config = dict(
    model='image VQ-VAE',
    encoder_num_experts=8,
    latent_channels=8,
    decoder_widths=[48, 96, 192],
    decoder_block='basic',
    decoder_attention=False,
    adamw_weight_decay_other_params=0.05,
)
Rows from block 2 of the encoder of a small image VQ-VAE, named by matrix and row number. Rows with one number within an expert belong to one neuron, the router's apart. Each number is 500 + 40 x the weight over its row's rms, rounded and kept within 0 to 999. All counts start at 0. Numbers have three digits each. After the name is the row's rms in percent of the matrix's.
Before each expert's rows are labels from the 100 images, of 14848, where the router gives the expert most weight on average: "patch colour" is the nearest of a few named colours to the mean colour under the peak. Only what is clearly more common there than usual is listed. The data: small charts drawn from random numbers.
# router: router (encoder.blocks.2.mlp.router.weight, 8x80, trained with AdamW), inputs 40-79
# gate: expert gate (encoder.blocks.2.mlp.gate, 8x16x80), inputs 40-79
# up: expert up (encoder.blocks.2.mlp.up, 8x16x80), inputs 40-79
# down: expert down (encoder.blocks.2.mlp.down, 8x80x16, transposed), outputs 40-79

# expert 0
patch colour: grey
router.0 114:510491527477511530503564443490481579493462429507531450496527520516491540444579477481544433482511470504517594476471473522
gate.0 097:613530541477522484430565503497516461510516559512491508492467508526483505506475581506533506503515502458565548493497520505
up.0 082:462507506508563499447546505462469561469575504448487480478476459535555474461503501516497506436427531475480535537513511494
down.0 095:575525526504482552494478487525495415537427514499528460526502500522424527496520521540513512539480453532464451410428476470
gate.1 096:458520453496486592477505490469547566505413481553512522482506453537505442532504457501487519565494464547414555482578562496
up.1 091:508558473557474455603437474452485459571470404491544489492511461491479443466480496454454569494543468513468527447505500527
down.1 112:484444502497562524476444497545511533416502457511501502496490466433476516488487553539480528572476478502499495442521505534
gate.2 098:577528485532489556558563476554503487497514451492511523564492534505490563554496465519471495525558520461605541457518367522
up.2 091:539478502510512516536492534444453473501556468460491490546417418465469460485494460511508519521533513549550521523513601460
down.2 082:486478485534541472495500555549485494472515455535576492530472528494510466571473535546506453501484524531469483580569464471
gate.3 098:513545442582553536451548432512468477537434477486518506500550518542556391502421482527527498421484501545518593496557478472
up.3 116:458492464467480566493430550511468457488551521497485511544478498472477515494510480536500485662500514529457449548481471512
down.3 101:525531435495485495532529430517472528477505441481470485460516541506512455470503538489496542496426431432411571498514494581
gate.4 074:464479497572522513493555430465515490458427486491495426504522526503496510590458510502515524448539514598554602481529542504
up.4 090:535500541509538497465509500476489495433533486497503476484491539568495491420481503499516480519462527378515534463549508489
down.4 104:506466526492513507477479508563465582511575557501560579541494481529555491532511520535560432482515582494435508496537527475
gate.5 122:454498463545563389455454483531514487542502490431490533538544482460565474529442485482489499437511505437537510490447484516
up.5 124:465533467548543432516464474471486457528513439435496514547549471470525451475454466478482544443545493476535545458449508537
down.5 134:528482505471499463552560537445507442481539531488473422515506551524516519534544519474515488444460520479490502545509481403
gate.6 093:480456466582537518403538415509487577497470466549523555520540505503503532465506483468471498398521503505479594475549493500
up.6 100:477516468512486510480488489524459484538495525484495510550451518460497424430474427552527517611508499518509487503507660547
down.6 087:512481505520526545525506516603398478472522462491498539534501451507521485535512573490464523513470600520567485476475526475
gate.7 091:488461549441476516399508496513486481519503496538504495473524535532466538567523507464458467464473479485446464513491361525
up.7 114:507474545485487525485574535463444510506528468534477465429443567500497485491517496516479421488488505518550468527548374482
down.7 089:489498468500514442571452534549489447558530559492456544459542467518520578462503548525513541518527489413555564470408543550
gate.8 089:591554430482501514607523479524487430523498425488540488560480493471485549559503552460437553470561438462549517469424478569
up.8 076:438472547432452443585519566487547529473548508508493537437467504476485593551531577508485488528546493532484427535480513485
down.8 100:507450513485482482478458528472470397506552506491475475516477415535502497543514457492442515525446497546459461500478460449
gate.9 100:420449503471483454450484474415545483465504497518490497492517558500488571549484477498461499474476511531579571524423537537
up.9 080:446452483422441498499473542501517503454534544507501467483460527475519547476561592515458455507425536521508474521465537511
down.9 101:497513502479580490469485459473518495570503518503486502539536610541567484491491409481544458496428510468458498495534465465
gate.10 108:493478563501554556405535497489554457491467465445513431463554504514507510560472594522510514523530451439467542476503465441
up.10 112:574525541582518501453514418477463435525474507464525434536581487446508447487480469504500544481565501472482575439463425490
down.10 100:484518477500501502464625479441524505485439501485407510484576463550454492574476506457531522536490486451537530494533471478

# expert 6
patch colour: black
router.6 099:478453485518453454504467556452491518565462448504432453511505506524529497473445482408509537484519543448534506462457469513
gate.0 100:456531465529580461512503477496493548548429481452519544579514475491548458502460471479464517436510497490510517482474479538
up.0 113:575482527481459563465526529516484480446577520572479450373485523511433528509513526512541501564474465479490465499532495473
down.0 086:497590510486478507501451480489505483575456513509540552521536483548466469545531443483490536534555454490463487469431478515
gate.1 023:430517517454565487514574474459471469500491504425497517554478596548455528528514583531453477464486505522566460529531408454
up.1 025:439543526490476510462503486461530450552539553459458490553480471497408446466530502503465471462548539498546515470524462548
down.1 055:456492561492446501403465412501424547540449501502548591511509460481477512552408501498526487476476511449509556457506485504
gate.2 107:433515497513531367512470496440472505503415442459484512567516513504526521454489489475477508428498541466566521496472489491
up.2 107:430505500512506416506510509467488483484484453499497514612510507485506550490479456479488498395514540420580542506463420500
down.2 107:434520490423501533519491571453437530482497494520507551591483516461487544554508480551475473511484529486510560529460477535
gate.3 024:564490500485568500468517551437474454429517480561444501488503504513495481443479527546494523478470581501510441459532480507
up.3 028:537583472507427412526471460463509543464515497453567467521430494488550488542503494528479531505505464465545457411558542518
down.3 048:493511549505486543519434474505532470478507587595492520565550503503483551483474456582433487514518479557495468473486483567
gate.4 091:481498479509415442500515476525522453533473484533500522545509460436516535571513520481389509460526496574555505495450498517
up.4 086:516523483556497448507477459503515465503401432530528485513516518536516488524453550495434507434498489615535537472513544501
down.4 112:525487543506479468584503452442567489413532482486480423526482482487482473564510508455459525513482471467548496570483481497
gate.5 113:463488517489420476518453515535492477444530524480490536482484519468463648567512502486485508514511502443546509511412444509
up.5 141:466462576413484524495485580539432559542548511500457524510454497486479498421569541511550456482491528497487420569480514489
down.5 108:539416466506460503566461468439485501499444499533562468510507497553448496592587545550419491514439466519499420494472553461
gate.6 078:412526498518473469508477490465515475505390422562524482601510557512454527441492506463464518497493540531519551471518525499
up.6 086:565493542466500479534465511484446492467485506531488519396452478554505555531518481508540472486474503469482477532460424462
down.6 094:390500572504529452459433503474514515571487485471514479571566528534523481479497477514558477508486505455509568521469379506
gate.7 112:523504528498497530524442490484481534482480489556469448528459501402526480493448432505520497549549487608521512506426602475
up.7 153:566512464537525454484442453423488460495472471517508433461502515554507442497471493476451533504492428516486548471492520506
down.7 117:448533546536503518471451440525439557505507535536495623521511473466521494507414500538530519492488482498518523497464534484
gate.8 070:378492500484483419509464526526455508512496517470524495475505449461538519471539577471537508524527463453532446525442512496
up.8 102:583480530404494597456530581479498512511470536574485512524464532540486500526551476539472443492443521523491485555526475446
down.8 114:443476488546552517460485447571536505481536455462475471439536461465497491506510540530515487540487639586486506523551557453
gate.9 100:479509476545571447496481483525506496553454497391525502538550498494580500503435538498503525397528500464556542474456499515
up.9 132:519479511494465520493497519466505529441462486604492417429460509517459470480531540513465496555463478622480485521556607479
down.9 101:527532467477493503530573461522535496560502470510502534506477447395466529487500495441477573480507472512526492420436513550
gate.10 215:488521478521580441515474480488437507544454448440516550543537497501557487500441435475472518429522479437552558477454376522
up.10 068:499480499532613457473522502518523517521496500354482485505554499475587477507457514495504497356545525501578519491487564505
down.10 139:454517522480506483488455530440470497438492477505427513526504535539518534446498482535546412470396551492499518574482491467

# expert 4
patch colour: grey; pink
router.4 086:508482465514452499454466457499492529522502583489502473487475438496531471449542511529481543536495442570506477550527452499
gate.0 117:517447480497501476514511507484531534460549490492486491498500488425528571529515508519488487482468558528508499502584439511
up.0 101:612604409531501471507516469488457467534481525476565507452502483508473452558479459470465570493521503517475521441493469578
down.0 115:527531417424451556525485530497442432553469559468516449532535475516500492460484528505595517566531469499426438456541435475
gate.1 119:479480462483488511521559501534562509463426511506498459477517480400523466619497489508449496498495475536492503500563487518
up.1 099:519572503517486504502456473542495522521501485488524561531538533552494539460477535464527543446515584483504511458513501505
down.1 098:557517540514495573372482503517475606480491482511474545574539488525474557528530534534443524494456508549516513529471542515
gate.2 089:448557495487492514517587510449530438501443464527533467509485507522459413455478505551465528506489444554482499492523605528
up.2 089:451515495499502500507531495537605498541407517504452495481538493540529417476515531535498512520502491516473502486520575513
down.2 085:638482500478452461486501566584470406453464530542508557547503509529511489478511571549434548480545470496464533483517437443
gate.3 086:490461492460498544530468558463429505518556490552548508485450560509484512521519535545507456479500576495506480584479431540
up.3 142:527439532497503504523596502479523482425572465506500509550469544535482499503503510510462518494513511527518524485604493547
down.3 103:449486515535464487481500442517456496450451442384496461553569472492476542453502569466583506479538487491524448474538450500
gate.4 099:507541503507532541531559477562555535497462506496505480565478506427530469502477506529520507513532501541501533472521570509
up.4 094:412504503566513452470445461469570495489489509477458470475514463453580561461484429501486529491531500522491539475554395470
down.4 101:487525499469479503557531514459477578501500512504545526493554548465486448456467448536518492475528468550481418481543522489
gate.5 118:441506480479511533450489489595551461542456567487428447458530478496555548575488427524476457517482569558482502497504511478
up.5 102:506512466541519486463499466437504539511445518483526569509528512468528495582500394493404526478492501502481524459469437447
down.5 123:579520534508450544422513459572440580451555490490513548521493501502492523482509550532502501522558576495483578476499522512
gate.6 100:465395547484542515550470510465506479521482490489427497463509546556561524526484493494524458480494490457518516521547522429
up.6 104:519590511514490481484480477515414463480526473505545518550505483515465440479504499490548542487528511484490472468428519565
down.6 106:481530421458502566518494507477501499588540481490491485528454504515526560471538460429452507553537487555432444424589449497
gate.7 110:413468508487547508435525513465494532385544555507501560445507522564494518476492474473473496468459483527483540506576441524
up.7 111:524458549418483499536539599549449494518477451492493481486488500512505522501540528520482448517486523447508439596410519478
down.7 117:517486472437524533463475556544506437523482514566526482476503514628541483498531555488493503512461497473506554535476446444
gate.8 085:480573496489501524449525489503485482516545478501506439546512512483506430450531549545537537517512495500498508489553460444
up.8 083:488471524516510476566436492508520526461448504487517608484477464447517469498474459446482530503540471511505518502419548562
down.8 084:496510459540533502498436475447566523451562546518518526482482524536483446491528519599490481541471479490445514505495463454
gate.9 107:504544473522520523443562485562500474521447494470451508617498469482473486557495468528445555513503488548482518469584478506
up.9 089:493535479553534469504480428459494481538446409513524562573497531543512490539448445461513520465594547491533547459473537506
down.9 101:505481488503463477517511513536455485480482472464436530471477477516534515473530592499497450492472545538542455482484473527
gate.10 078:527507527478478571484448545500454479465490479529519544467475556631472502473505518518540490545462443490469497536489441530
up.10 103:446517443518481491531456509538465506551432463496523569533499457360495554532503472478377504527473509507490506467429498510
down.10 095:448511461542462544525455541487498465466488560494572542456584532536453440514456482557524542472463478460520536518499597486